{"dataset": "drawn small creatures on textured ground", "encoder_inner_norm": false, "encoder_patch_size": [8, 8], "encoder_conv_stem": false, "encoder_width": 128, "latent_channels": 8, "decoder_widths": [64, 128, 256, 256], "init": "kaiming_normal", "optimizer": "adamw", "lr": 0.0024, "beta2": 0.99, "eps": 1e-10, "batch_size": 128, "lr_schedule": "cosine"}
Rows from block 1 of the decoder, named by matrix and row number. Rows with one number belong to one channel. Each number is 128 + 24 x the weight over its row's rms, rounded and kept within 0 to 255. All counts start at 0. After the name is the row's rms in percent of the matrix's.
# convs0: first 3x3 conv (decoder.mid.1.convs.0.weight, 256x256x3x3), inputs 60-71, a 3x3 kernel for each
# convs1: second 3x3 conv (decoder.mid.1.convs.1.weight, 256x256x3x3, transposed), outputs 60-71, a 3x3 kernel for each
convs0.173 101 [ 99 124 136 132 132 127 107 126 129 125 194 106  97 145 100 121 116 112 128 166 128  99  92 124 110 120 148 130 134 110 134 150 127 154 114 124 134 117 182 146 145 118 125 155  94  76 116 154  95  68 114 133  78  98 128 120  88 146 116  98  86 141 150 185 146  96 140 133 108 156 144 127 127 107 151 156 160 127 130 117 139 100 145 169 127 111 168 125 138 151 120 106 135 109 115 136 121 115 139 142 117  95 143 104 130 126 136 135]
convs1.173 098 [137 138 123 113 117 124 117 107 130 108 137 121 103 124 146 110 117 108 145  87 109 163 132 146 154 111 124 132 141 133 182  94 155 115  90 121 142 137 129 114 143  86 146 150 157 163 172 127 151 148 132 116 148 144 143 154 139 110 166 115 139 138 112  82 134 111 146 126 152 137 145 101 127 143 124 134 106 110 139 125 106 104 107 101 101 153 160  73 127 172 124 122 122 132 140 138 148 139 111  75 127 171 122 177  96 101  86 101]
convs0.174 100 [ 84 148 102 102 158 134 109 127 136 101 145 142  83 131 125 126 122 119 113 131  95 109 107 114 115 127  85 117 118 103 142 153  90 100  96 100 150 147 131 107 119 120 153 133 125  82  76 138 150 136 104 166 150  73 119 152  74 119 152 107  97 144  97 176 133 120 153 133 116 128 124 130 136 132 116  98  94 117 106 116 129  91 117 105 164 118  71 122 115 118 113 110 114 126 111 135 125 119 133 120 136 153 125 113 139 109 126 138]
convs1.174 099 [135 144 129 158 146 115 131 134 110 136 158 162 110 134 117 109 154 135 142 105 117 155  95  71 154 154 151 144 109 115 143 142 125 104  80 106  93 106 136 134 136 167 133 157 117 102 122 105 138 150 106 141 121 151 101 140 119 146 168 116 100 152 117 166 142 151 123 103 109 109  94 101 151 156 157 165 147 140 135 152 156 127 141 148 130 145 122 160 135  97 100 108  93 121 126 125 118 110 121 110 126 129 142 155 149 133 138 154]
convs0.175 084 [115 136  88 131 194  92 111 143  78 110 143 166 136 147 155 149 146 132 142 152 152 123 139 139  98 124 118 134 132 139 153 112 164 147 119 139 120 100 145 113 118 124 142 151 130 159  92  69 118  95  69 137 136 138 144 139 125 150 149 134 138 118 118 158 153 124 150 124 108 137 144 160  79  91  89 116 133  82 107 114 104 151 115 143 151 133 137 126 135 136 143 132 135 135 114 116 154 139 149 121 134 130 123 115 121 108 112 124]
convs1.175 099 [144 135 150 124 108 127 131 114 148 117  83 114  91  81 153 152 107  98 125 153 163 113 129 148 145  92 106 109 116  95 148 150 140 120 113 112 115 143 130 134 154 139  86 147 132 144 110  82  88 113 101 134 135  94  95 108 126 105  88  98 100  78 147 160 138 119 137 162 128 132 129  93 145 133 138 144 127 133 156 137 151  96  90 105  83  68 113  81  87 111 110 131 111 115 140 125 122 138 117 163 135 114 149 127 134 107 107 123]
convs0.176 105 [120 140 131  89 149 172 166 135 159 121  91 102 156 166 120  78 117 120  98  72 126 136 156 131 142 132 111 139 155 182 139  89 147 173 146 163 124 115 130 119 137 154 126  99 120 154 137  50 128 132 121 113 151 181 110  94  97 124 175 130 143 159 122 130 115 140 121 119 165 141  88 135 114 124  84 138 131 120 118 107 119 144 141 145 102  87 132 157 114 126 142 143 159 117 120 127 133 136 135 143 120  99 140 129 129 150 116 115]
convs1.176 102 [115 116 118 115 121 119 116  97 123 170 140 160 107  21 138 144  77 177 158  97 133 143 115 135 130 115 121 120 125 139 132 108 109 141 143 144 160 127 122 144  85 126 155 125 137 150 125 126  82 112 160 100 131 165 130 108 112 111 108 118 128 121 114 135 152 114 175 134 127 117 136 148 144 121 143 130 117 133 130 131 130  92 128 107 114 126 145 103  92 143 110 118 108 154 133 133 128 127 135 121 147 132 149 100 113 132 100  75]
convs0.177 099 [100 137 152  94 119 159 116 134 154 172 126 140 136 120 133 163 143 156 137 124 147 137 129 134 126 112 150 175 145 144 111 109 119 157 128 132 111 136 119 127 138 121 139 125 135 113 130 143 132 107 101 112 116 105 132 135 146 140 144 157 115 137 119 127 162 158 127 148 165 141 133 157 132 127 112 141 138 129 121 140 108  93 123 172  61 140 209 159 148 149 121 130 151 104 124 132 126 123 150 135 152 163 122 151 150  88 139 138]
convs1.177 094 [137 118 126 117 127 142 135 114 137 153 127 118 142 167 122  99 126 119 118 138 163 156  92 119 105 120 108 113 124 102 115 145 116 108 132 124 159 143 110 147 118 101 186 125  94 135 144 152 163  87 137 145  90 126 122 135 134 109  99 126 110 112 123 138 155  87 102 130 121 115 115  83 141 136 124 140 134 132 131 136 124  75  62  93  78  83 142  64 107 136 117 135 107 110 134 128 105 127 155 131 118 107 139  97 150 111 136 144]
convs0.178 101 [105 117  97 127 130 134 110 128 101 142 138 112 137 160 136 134 144 120 133 143 120 132 112 122 119 135 130 111 117 168 111 108 142 152 133 130 103 115 114 111 131 130 137 150  92 126 152 148 108 149 131 114 143 160  92 124 120 124 164  87 120 158  97 112 146 136 101 133 136 153 121 136 152 157 130 131 128 125 125 135 122 138 118  74 133 131  59 144 164  65  12  75 154   0  76 154  94 126 153 119 119 103 124  89 145 105 125 159]
convs1.178 090 [113 140 131 133 123 119 171 149 138 162 144 168 155 146 122 138  80 109 114 145  99 142 163 104 148 107 131 109 151 121 112 125 105 122 100 119 107  66  90 119 116 114 115 109  93 146 155 158 176 140 142 117 112 160 111 118 128 115 114 105 125 124  96 126 161 164  87  72 126  91  89 122 151 131 120 136 125 109 127 133 104 154 119 139  76 108 105  84 129 141 158 152 148 114 167 191 173 201 203 131 124 153 127 146 131 133 125 133]
convs0.179 102 [129 143 111 140 109  99 117 117  97 110 148 169 108 121  94 122 135 142 141 126 139 137 127 111 141 142 133 111 129 138 119 151 135 103 167 148  81 136 133  88  70 113 150 157 109 109 129 119 140 191 146  94 142 137 123 134 120 120 161  80  65 176 105 145 125 120 135 137 147 140 149 131 100 162 171 126 117 139 132  95 140 116  89 110 133 121  73 129 153  87 130 115 137 122  77 139 124 134 158 126 142 156 189 127 180 154 122 164]
convs1.179 102 [151 138 129 148 139 136 130 134 111  96  74 121 109 124 144  96  85  97 142 143 115 122 123  27 147 109 111 121 131 162 140 123 191 110 190 142 145 147 152 114 148  96 137 121 125 125 144 154 112  77 152 101 111  87 110 158 145 120 187 157 104 106 118 138 129 166 133 156 136 134 110  94 133 142 136 147 141 130 121 131 145 141 154 114 130 174 146 107 142 144 116  99 126 128 105 134 128 126 126 144 125 125 137 164  23  96 114 123]
convs0.180 099 [123 117 124 120 115 117 123 123 129 136 129 124 127 145 134  73 125  97 141 128 127 134 118 111 146 131 112 138 147 155 145 146 141 134 130 156 132 136 163 146 123 129 128 150 148 111  59 134  22  18 122   0  11 142 125 135 116 111 127  97 112 141 100 134 124 117 129 160 142 106 150 115 122 127 120 149 153 144 153 140 132 101 113 160 137 114  97 104  76 122 143 135 147 142 134 138 131 148 152 141 125 125 135 113 113 163 126 162]
convs1.180 091 [196 156 165 148  94 155 227 166 184 106 122 107 112 141 159 100 124  94 122 128 125 134 120 113 117 142 161 127 146 104 140 108 140 143 114 148 115 134 147 109 147 138 109 121 136 120 126 185 121 159 170 101 158 145 140 144 125 144 147 132 118 148 137 156 111 117 120 113 116 114 111 136  14  47  22  74 109  57  44  78  32 174 119 194 150  75 134 180 116 172  78  96  89 125 121 110 117 111 101 113 147 102 131 156 147 108 107 148]
convs0.181 101 [112 116 160 146 103 181 135  92 153 108 118 119 144 168 149  94 127 113 126 111  78 115  71 105 110 136 158 136 143 152 147 184 160 126 119 116 148  85  83 116 121 128 136 143 150 140 160 127 136 146 135  80 132 106 108  91 126 119  97 113 122 141 164 145 115 119 155 161 127 154 156 136 114 132 173 119 130 157 127 134 168 144 162 190 133 116 166 132 124 174 133 128 142 111 119 116 115 119 113 107 152 130 109  98  88 117 123 166]
convs1.181 099 [104 121 124  93 136 132  99 139 145 145 127 158 130  97 134 135 108 102 143 125 155 124 122 147 152 160  58 104  93 104 171 108 139 120 107 162 143 149 149 122 145 105 105 126 129 122 179 124 144 119 148 156 135 132 104 119 110  96 115 105 124 128 167 125 105  95 134 173 123 132 139 117 110 131 143 116 143 152 111 132 160 111 109 117 143 144 107  99 112 109 122 132  99 124 159 130 123 124  86  89 139 137 140 181 132 137 144 148]
convs0.182 103 [121 115 131 111 162 129 127 130 132 152 144 137 127 146 123  50 131 130 107 120 117 104 109  85 146 116 114  71 103 104 156 112  88 128  96 120 165 124 128 166  86 105 185 164 151 117 124 159 126 119 147 152 143 117 145 133 126 133 147 149 140 137 119 149 119 151 145 103 107  92 108 112 133 156 143 132 131 125 144 127 142 191 164 142 140 158 147 141 124 117 126 117 118 134 134 133 125 116 110  95 112 144 120 117  96 145 140 142]
convs1.182 103 [138 124 110 125 128 121  81 114 101 121  97 105  69 100 134  87 127  80 132 136 171 119 198 146 129 147 147 118 121 117 146 101 185 117 164 181 126 154 139 141 151 171 114 136 141 121 165 113 115 140 163 130 148 113  97 146 154 123 126 118 119 127 132 189 135  94 173 154 132 163 146 117 139 156 166 126 141 153 117 130 121 162 148 119 158 132 102 147 171 122 131 119 114 137 146 124 141 144 133 127 118 143 113 110 162 118 140 153]
convs0.183 107 [127 114  99 134 111 142 131 117 130 126 148 109 119 130 112 136 154 134  99 100 112 138 111 124 150 121 137 117 109 103 109 138 115 144 123 115 133 150 131 142 117 125 143 145 140 136 152 150  92 110 124  93 105 117 127 126 125 136 124 145 155 125 136 140 129 139 136 109 119 138 126 135 119 131 133 128 132 139 133 125 117 157 128 127 154 104 173 155 116 163 142  55  39  94   0   0 146   0   0 137 130 111 123 100 118 155 101 127]
convs1.183 102 [151 150 139 158 161 164 162 169 136 145 141 124 139 119  90 136 109 105 137 158 133 134 159 140 120 153 160 106 123 125 113 129 119 120 139 161 104 116 142 114 113  75 114 105 123 110 141  95 103 134 110 109 113  80  90  68 107 125 106 125  85  95 121 162 164 163 130 136 140  97 126 127 158 142 159 131 126 162 146 160 192  68  98  96 120 128 102 101 112 104 180 190 175 164 171 158 199 202 208 140 126 112 140 124 104 128  98 118]
convs0.184 093 [121 155 107 122 129  90 133 145 134  87 157 147  84 158 158 125  99 152 155 130 129 131 146 168 106 110 140 137 147 171 108 141 143  47  82 117 129 113 144 127 101 129 110 141  82 132 142 142 125 147 108 134 116  86 125 124 107 141 152 129  84  87  90 139 100 111 124 126 106 107  71  74 135 159 130 109 133  80  98 112  81 131 135 130  51 141 136 115 158 107 122 112 101 124 117 110 106 102 118 145 126 169 146  90 132 137 153 119]
convs1.184 123 [110 101 128 139 132 122 157 115 120 137 116 137  71 117 107  79 135 140 110 154 134 113 140 125 151 114 157  86 142 172 101 152 131  93 102  96 139 108 131 132 117 112 114 149 152  92  86 126 127 102 119 139 126 135 145 133 133 139 108 105 149 106 117  89 149 120  92 148 143  70 135 120 145 135 152 146 135 111 154 107 103 127 120 131 136 101 139 116 119 162 104 125 115  97 129 135 128 121 105 159 119 158 154 145 143 127 112 127]
convs0.185 090 [ 98 142 115 117 156 112  79 153 121 125 128 114 123 103  96 118 143 137 142 163 121 124 112 152 133 102 129 124 151 137  99 107 117  81  95 102 126 136 113 171 140 162 105 127 162 154 143 142  99 126 129 136 153 150 141 142 149 129 128 147 123 112 116  88 118 106 148 109 111 120  96  88 159 173 163 150 151 172 111 138 159 124 138 175 141 134 127 130 157 162 134 117 149 137 116 139 124 129 132 134 132 105 121 107 127 131 125 125]
convs1.185 100 [131 142 141 132 108 138 124 100 132 148 143 151 104 134 120 135 160 101 149 165 113 109  91  92 139 142  93 150 123 118 131 129 123 118 141 144 105  72 170 116 116 114 127 139  99 109 113 146 123  66  94 106 128 114 108 142 118 122 148 152 119 115 153 128 131 128 114  99 107 121 117 114 128 133 125 118 125 118 111 110 107 100 120  98  85 122 115  93  75 108 130 119 118 146 127 142 141 141 149  93 131 101 129 115 106 151 132  99]
convs0.186 098 [127 108 125 159 124 138 173 116 139 165 106 125 126 132 149 124 144 173 165 151 140 128 113  97 107  80  90 119 113 124 138 124 108 120 127  83  76 113  95  91 162 107 121 154 124 128 102 142 110  83 148  80  75  91 108 127 152 120 121 153 125 121 136 121 147 178 146  80  96 138 108  83 138 140 102 152 131 131 144 127 120 123 123 141 113 135 151 112 118 162 116 122 148 133 123 134 139 121 125 142 120 139 103 119 136 127 139 133]
convs1.186 099 [121 135 120 102 128 123 107 130 131  39 105 192 110 120 154 125 141 158 165 148 176 129 123 122 132  92 107 140 156 147 133 102 183 107 107  98 173 134 158 153 148 131 145 135 141 136 100 116 137 103 113  93 111  99 126 113 121 120 120 135  73  91 118 158 154 109 129 115 123  98 144 117 158 147 146 131 130 145 118 108 117 176 108  98 105 122 113 120 157 113 130 133 123 112 115 107 136 123 111  96 122 118 120 133 119 126 157  71]
convs0.187 104 [130 135 130  96 112 152 101 138 154  96 146 138 132 129 139 143 143 122 149 142 149 146 151 152 154 143 162  99 105 124 111 136 102 114 130  91 115 151 151 112 120 128 150 138  96  86 104 145 140 112 100 117 132  83 113 137 121 123 108 101 101  96  87 112 138 154 185 180 138 167 153 109 106 133 105  97 132 126  89 118 111 106 142 125 113 119 124 111 135 117 144 149 119 144 144 128 135 141 130 165 133 113 121 117 110 124 101  77]
convs1.187 119 [141 140 143 145 145 143 159 151 145 125 138 130 149  71 117 135 104 173 159 127 109 162 122 129 144 168 189 134 141 159 160 121 125 147 103 145 146 147 146 126 137 106 144 154 163 111 104 121 114 115 135 137 138 111 130 132 156 127 123 133 136 135 140  95  77  84 102 110  77  77 109 100 119 136 130 134 127 129 124 111 117 154 128 117 147 151 153 132 127 158 134 132 131 130 132 125 127 134 132 151 148 134 143 124 118 127  95 112]
convs0.188 098 [145 138 135 131 135 193 148 159 153 163 146 117 172 144 138 149 147 123 150 161 146 138 152 138  73 105 149 132 119 124 165 169 144 104 152 150 128 152  86 178 173 137 102 105 140 147 132 121 135 118 107 135 108 114 119 104 135 104 115 158 106 108 145 165 160 131 114 163 154  89 145 164 133 124 102 153 131 114 164 132 129  95 104  98 109 120 158 168 125 156 146 146 130 137 130 124 132 129 138 145 141 166 106 113 139 152 126 164]
convs1.188 103 [136 123 129 117 138 164 139 121 118 127 123 119  94 121 104 103 113  34 157 175 212 138 109 131  82 111 101  94 130 124 104 154 151 117 135 123 102 109  75 114 113  97 139 115 108 104 148  96 158 166  68 135 145  70 138 148 162 131 157 156 143 144 162 102 123 142 130 141 159 121 151  99 130 133 128 130 145 120 126 151 155  97 114 137 144 150 165 147  88 104 155 129 116 136 113 132 137 119 121 131 168 137 126 156 137 107 152  60]
convs0.189 103 [129 106 135 112 119 145 113 125 179 174 120 107 153 129 114 138 119  86 118 132 136 144 166 172 128 152 148 113 107 119 174 124  99 151 128 106 110 125 138 140 108 104 123 123 114 171 189 141  98 103  82  64  59  25 163 136 151 161 138 123 137  77  77 116 126 142 130 138 137 152 124 124 134 138 135 150 157 153 152 149 163 106 113 132 100 113 125 159 153 135 119 149 161 135 163 180 153 173 163 161 140 146 145 122 134 156 125 147]
convs1.189 099 [138 132 157 102 126 147 135 133 119 133 170 192 139 130 163 110 157 167 107 114 157 139  70 125 135 129 135 142 126 122 139 131 112 141 163 107 148 140 105 116 146 114 103 136  77  95 167 141 117 153 172  91 131 146 140 129 139 124 111  95 133  92 115 205 164 144 142 122 125 157 133 136 112 115 118 129 133 111 108 114 117 129 145 125 106  98 139 185 183 164 148  96 127 122 100 158 109 115 142 113 132 124 125 117 127 111 104 153]
convs0.190 104 [ 87  85 108 114 112 142 134 127 142 120 110  97 109 113 165 127 152 129  95 100  91 108 120 132 119 115 141 150 133 157 135 133 117 114 117  86 107 113 147 112 116 120  89 139 133 127 134 139 155 150 119 143 123 111 160 149  87 131 107  77 135  91  95 147 135 130 164 148 119 161 139 112 145 156 137 142 139 134 129 108 115 153 149 180 214 158 152 185 118 115 134 123 135 130 124 125 137 143 132 142 113 148 131 105 137 138 160 148]
convs1.190 090 [112 106 133 126 124 132 131 141 140 135 106 152 164 154 150 134 155 134 117 114 112 118 138 147 116 106 138  98 136 141 126 100 145 128 118 153  93  93  82  96 113 132  70 156 151 103 106 159 132 115 116 168 115 109 171 138 121 179 152 117 135  88  81 124 149 145 154 148 100  92 110 113 149 139 137 146 145 127 132 135 127  95 142 139  84 133 142  91 121 121 125 126 122 125 127 116 134 149 136 143 136 117 117 135 116 102 132 135]
convs0.191 105 [ 89  91 123 123 132 120 126 111 105 123 125 105 146 156 113 117 190 160 117 120 123 103  83 107 122  89 166 134 144 144 116 153 125 108 130  92 134 116 154 111 122 125 121 145 154  96 106 115 127 136 126 152  93 122 130  95 129 114  92 120 142 116  95 140 165 130 173 174 116 164 102 127 111 125 146 115 129 124 117 123 103  81 133 174 118 146 130 163 119 116 162 137 135 140 115 140 148 100 118  92  93 101  94  88 113 129 162 154]
convs1.191 111 [115 112 115 108 120 120 125 126 146 126  97 161 108 109 159 129  85  81 159 107 146 112 126 173 154 157 155 201 132 139 142 144 166 141 125 138  97 138 137 129 118 127  92 134 154 182 144 137 128 100  99 127 143 114 120 142 137 117 132 158 137 135 160 119 132  88 140 152  96 155 140 147 158 139 148 124 132 149 129 108 135 146 134 112 160 132 133 113  97 127 127 151 123 154 128 121 144 116 116  84 112 128  77  78 142 181 176 140]
convs0.192 096 [145 135  95 157 144 109 142 113 108 144 134 144 155 114 116 140 123 124 144 122 142 137 150 144 140 159 140 150 108 119  66  68 144 108 114 111 145 123 122 159 121 158 118 154 127 133 158 150 108  86 146  89 100 121 121 107 138 144 122 160 145 126  96 125 146 105 133 142 114 136 119 104 111 136 105 163 118  91 138 134 146 136 157 146 151 132 138 140 118 138 106 125 118 131 110 100 122 109 121 154 127 144  99 134 135 132 119 130]
convs1.192 099 [132 132 152 133 122  98 123 130 133 115 140 159 167 154  56 151 160 124 122 104 116 113 111  94 121 152 116  82  94 123 121 116  72 124  95  79 118 112 117 142 103  58 130 129 133 127 121 122 105  98 167 134 153 144 115 141 134 140 129  47 116 109 134 103 144 161 139 102 101  94  90  87 129 138 144 133 116  88 123 126 123 109  91 107 131 133 110 133 120 111 112 117  98 131 127 137 139 132 140 118 110 106 126 103 168 104 115 100]
convs0.193 094 [133 147 119 111 110 125 136 123 138 112 139 157 126 130 109 130 114 128 112 101 160 130 128 155 117 129  73 114 138 138 125 138 120 104 121 129 123  83 136 122 132 138 132 133 113 135 128 116 111 113 110 104  98  90 106 110  92 130 121 150 116  90 142 138 137 153 127 118 143 138 121 105 107  98  97 117 117 128 141 120 106 115  98 108  88 110 122 114 115 112 132 138 147 116 140 134 106 118 121 123 139 101 111 143 134 105 125 101]
convs1.193 098 [106  93 119 112 128 117 171 109 111 165 121 121 152 155 161 135 134 106 134 149 143 125 137 126 122 146 158 125 133 128 173 130 143 128  97 131 165 137 140 128 115 102 106 154 120 124 134 150 132 126 201 125  61 132 101 121 140 126 117 120 144  80 102 152 124 126 141 139 126 114 179 126 116 102 122 128 112 127 140 118 135 129 102 145 142 142 168 155 151 144 125 152 137 122 144 128 140 148 134 124  96 141 161 147 130 146 130 153]
convs0.194 101 [126  81 109 124 104 161 128 131 167  98 144 149 103 106 107 101 140 142 117 101  82  78  91 111 103  96 109 122 111 111 157 177 133 124 167 146 105 131 151 132 124 124 150 120 124 106 113 121 130 141 137 114 105 144 134 104 116 131 116 120 119 131 135 166 154 136 138 117 106 130 130 130 154 130 125 134 134 124 161 159 131  96  74 112 138 120 114 151 131 101 134 100  97 124 104 115 125 117 135 129 139 161 122 133 151 168 145 142]
convs1.194 102 [135 112 137 115 110 130 164 156 149 144 149 162 148 137 133 146 134 120 194 196 192 159 154 137 154 141 106 121 148  93 145 155  93 135  87  86 130 155 138 146 124  68 164 107 134 123  87 106  79  90  96 153 148 123 137 123 155 160 126 138 149 137 124 122 136 113  97 162 128 110 125 130 116 111 122 147 134 116 131 132 102 122 120 102  95 134 127 110 110 150 113 134 156 143 148 119 123 139 120  89 104  92 102 130 115  81  95 100]
convs0.195 100 [133 131 145 158 171 120 127 133 132  93 152 148 106 129 119 106 120  88 144 153 158 109 117 138  77 141 172 115 124 155 136 132 137 138 132  79 122 157 156 152 109 167 112 164 179 107 137 111 109 128 113 111 123 126 104 123 116 112 133 136 130 116 151 110 135 147 145 120 159 109 133 106 107  90 116 132 130  89 129 115 160 112 111 106 119 124 118 104 117  87 126 123 112 145 132 129 134 134 136 115 128 117  96 111 130 122  70  88]
convs1.195 097 [ 88  73  75 113 122  82  74 116  82 132 159 105 147 104 136 119 153 154 119 185 205  92 153 149 154 153 163 135  99 111 148 125 145 135  83 140 119  77  88 145 159 135 136 145 128 125 133 174 129 108 159 159  99 147 121 100  87 134 137 121 110 127  98 187 196 164 154  60 137 146 142 181 129 134 133 134 164 128 119 106 113 107 127 168 129 130  96 154 156 134 117 110 129 120 121 134 148 138 157 131 146 125 148 135 153 193 159 165]
convs0.196 102 [121  88  97 139 103 102  95 146 122  94  89 114 125 133 100 144 136 125 103 123 155 128  75 155 157 133 115  76 100 127 106 128 105  86 107  90 138  81 134 167 163 144 124 170 138  97  47  66 142 122  72 137 121  98  93  80 122 135 130 147 129 176 159 112  85 131 136 174 101 140 135  96 121 112  92 128 113 115 115 134  84 124 111 127 121  98  77 145  99 110 110 125 126 115 126 162 113 133 138 156 160 134 138 131 133 128 170 177]
convs1.196 100 [132 119 143 140 115 138 145 120 135  95 137 154  85 134 151 111 131 106 121 196 137 151 179  84  89 174 154 103 154 136 138 113 106 102 115  96 135 157 164 125  94 140  93 143 127 110 107  94 137 150 118 140 156 112  78 133 114 102 134 150  95 122 129 119 115 145 113  69 168 163 161 179 139 131 145 126 110 137 131 127 150 148 120 151 145 137 133 119 136 129 125 134 125 116 138 130 121 118 116  74 114 127  93 161 107 133 114  91]
convs0.197 101 [112 139 108 124 161 122  92 150 125 145 139 105 131 155  79 138 116  90 131  94  64 114 136 146 134  97  62 142 148 129 180 113 108 221 147 116 116 119 120 148 105 141  83  93 121 128 155 101  99 121 112 104 112 127 116  68 120 129  87 142 138 140 127  95 126 121 126 123 108 152 130  95  87  51 113  86 128 154 153 105 128 110 119 119 109 100 122 122 127 156 124 118 136 125 118 118 122 123 154 117 107  85 157 171 112 147 106  93]
convs1.197 104 [131 117 131 148 140 130 113 108 115 182 136 128  93 122 146 125 118 100 111 141 112 140 190 140 142 119 129 115  90 124 115 140 144 163 175 106 126  91 115 156 110 119 126  83 121 135 145 131  70 133 115  71 150 121 182 144 141 139 153 141 138 147 139 139 141 153 201 103 118 144 142 169 149 137 134 147 125 141 152 156 159  99 116  89 102 141 135 100 136 135 140 124 109 141 120 118 129 122 132 108  98 107 155 110  82 190 140 147]
convs0.198 097 [114 136 130 111 140 133 109 146 128  93 116 161 137 153 141 133 158 143  84 112 115  89 137 139 122 124 138 116 128 111 157 143 146 159 152 134 121 143 108 121 152 132 162 141 137  45   0   0 120 107   5 133 118  37 103 129 121 112 139 100 115 136 109 171 155 161 154 152 161 135 137 156 137 110 131 137  98 109 162 145 156 127 114 142 169 135 103 181 159 117 126 123 101 143 131 138 157 151 150 110 155 121 123 143 152 131 191 154]
convs1.198 085 [ 53  92  83  90 121 112  93  85  73 150 111 144 140 115 137 158 135 143 164 120 146 152 114 120 153 127 147 149 138 171 132 101 122 101 127 103 125 132 145 125 144 145 134 149 175 128 128 159 122 110  95 182 116 109 111 117 117 124 142 110  90 136 117 109 119 172 153 127 142 148 109 129 251 171 217 208 144 167 209 216 247  68 133 125 116 158 124  99  94  64 140 121 123 144 107 115 138 120 126 118  98  87 105 105 106 136 143 128]
convs0.199 093 [152 104 120 182 118 145 150 106 134 143 113 111 117 140 107  87 160 116 150 166 134 153 137 122 132 130 130 114 157 129 138 128  80 118  92 132 183 101  98 166 179 111 137 130 143 124 123 145  99 123 143 135 133 141 129 109 109 149 129 149 131 112 156 129 132 100 128 109 117 108  51  83 112  86 112 115 114 114 126 129 119  62  89  88 218  95 117 130  85 133 118 125 101 137 112 111 143 120 138  94 104  99 117 171 139 139 112 108]
convs1.199 102 [155 131 101 165 106  99 151 119 129 156 101 140 185 107  86 162 150 138 126 155 146 114 166 138 129 108  64 159 156 120 172 159 124 145  94  83 133 144 140 167 115  82 140 115  90 159 147 135 143 119 152 123 130 105 120 115 126 126 102 110 114  76 120 122 170 179 176 156 145 121 159 121 157 134 133 136 126 118 139 128 135  88 151 125 152 146 105 186 110  99 130 128 115 138 129 130 134 141 139 138 104 127 115 147 160 117 174 134]
convs0.200 108 [123 123 105 147 168 142 134 135 134 118 136 109 161 188 120 127 148 139 104  60 115 136 123 137 115 136 154 157 155 131 114 134 146  71 108 159 108 121 170 134 140 140 148 118 114 109  90 135 105  94  89 110 138 137 111 122 130 128 140 118 149 122 112 109 102 138 102 118 132 108 133 114 124 124 113 120 137 144 121 129 122 140 128 102 118 147 126 129 115 119 117 129 124 137 141 125 131 126 119 142 138 147 122  95 125 127 130 122]
convs1.200 107 [ 96 107 101  96 123 109 115 109 120 129 121 127 117 101 129 146  61  68 162 146 160 122 112 154 144 119 146  98  89  95 139 122 127 136 136 150 130 133 108 162 112 145 174 124 145  96 155 179  66 122 152 143 150 152 119 128 148 114 121 122 141 130 119 117 140 130 102 165 119 110 138 139 129 118 118 119 120 118 127 121 131 154 122 127 152  68 115 142 124 121 124 139 138 131 140 116 114 128 114 110 104 119 149 187 131  96 100 125]
convs0.201 097 [124 156 100 126 152  89 106 142  90 146 160 152 144 161 141 108 103 134 109 139 111 163 180  97 127 177  81 108 119  90 111  58  58 121 123 100 204 189 117 124 170 142  79 135 122 103 105  85 112 136 114 109 120 131  99 128 113 110 120 115 154 139 112 121 121 102 141 155 102  98 163  69 115 135 135  95  97 126 108  99  93 121 151 118 102 118  93  98 135 108 118 111 117 146 137 136 124 128 123 117 128 116 139 139 101 154 102  79]
convs1.201 101 [162 136 128 140 135  99 139 160 121 142 161 160 147 110 147 112  94 184 109 149 137 131 103 130  82 117 117  92  59 110  96 127 102  84 115  90 136 113 130 125 127 119 141 117 122 112  57 156 144  82 138 148 145 141 137 116 130 117 132 128 133 143 115 134 140 124 152 121 150 160 109 180 133 145 137 128 140 123 111 120 138 122 110 138 121 157 104  95 127  85 121 111 119 125 110 126 137 145 142 138 120  87  92 105 174  82  96 163]
convs0.202 097 [135 171 136 167 146 130 139 118  78 106 127 125 146 149  91 148 158 133 135 153 130 148 119 124 117 136  92 166 114 114 110 144 103 100 150 150 118 105 137 136 115 115 109  97 131 146 119 127 128 140 142 123 134 131 113  97 113 122 145 167 124 152 111  85  91 137  85 117 156 182 143 156  95 110 136 104 116 147 156 182 187 150 197 114  99 130  95 127 133  80 137 117 132 126 129 135 142 146 133 122 141 101 128  77 104 132 107 103]
convs1.202 091 [143 133 107 155 120  82 107  77  72 119  83  89  93 149 113 140 148 145 137 163 141 139 153 129 140 123 185 111 134 139 107 114 123 107 120 183 115 119  97 150 141 129 136 136 111 148 134 152 139 108 213 128 137 164 133 119 113 116 115 125 140 154 181  99 142 103 130 151 108 118 171 123  88  97 135 111 128 168 161 177 205 149 152  87 147 149 105 171 100  78 118 121 118 128 125 126 151 150 154 146 121 158 139 112 133 158 113 150]
convs0.203 102 [127  96  91 144  92 117 142  98 109 116  92 168 157 116 154 139  83  91 164 136 126 129 136 106 168 160 114  92 138 140 105 161 124 100  95  88 118 122 124 172 101 105 177 139 140 112 118 172 150 149 133 137 111 102  97 132  95 121 153 119 130 161 110 102 126 155 116 143 150 128 125 121 131 123 151 137 153 165  81 146 145 100 186 166 127 144  90 137 145  77 140 153 156 103 127 154 109 129 164 137 145 137 117 159 139 140 139 166]
convs1.203 105 [131 135 115 134 130 129 123 136 112 202 140 106 139 115 169 143 159 200 132 106 110 133  95 123  94 115 126 123 181 117  99 110 120 114 140 155 120 159 144 146 124 144 129 130 127 136 168 143 155 148 117 196 167 155 123 116 113 119 109 139 143 138 138 158 121  98  74 110  96 147 168 153 111 141 160  95 115 154 130 128 154 164 145 121 146 109 158 119 129 112 131 124 131 139 135 125 140 137 127 165 154 107 169 140 132 145 128 150]
convs0.204 094 [144 150 134 144 145  95 111 164  86 126 132  96 102 116  90 142  90 103 141 116 142 133 112  99 142 151 118 142 140 168 165 100 133 167 142 154 108 124 120 120 100 132 132 129 154  74 103 155 122 127 132 172 155 126 127 129 144 142 158 125 122 124  97 100  43 128 131 131 157 167 110 110 141 153 140 125 130 109 127 124 101 148 137 109 172 131 120 158 147 118 100 101 136 118 138 147 117 125 127 149 106 118 136 119 101 150 133 149]
convs1.204 094 [140 140 116 125 138 120 127  85 118 150 110 131 105 115 135 134 190 147 115 116 131 151 144 124 144 113  93 127 120  96 145 109 135 113  73  96 161 139 144 124 147 152 135 152 172 113 112  94 105 118 120 134 128 148 133 130 149 108 100 130 151  98 123 147 115 111 142 140 138 111 171 118 133 119 129 136 122 121 142 119 140 132 124 118 108 128 115 100  56 114 123 117 124 131 134 127 129 133 127 135 125 119 166 171 144 150 148  81]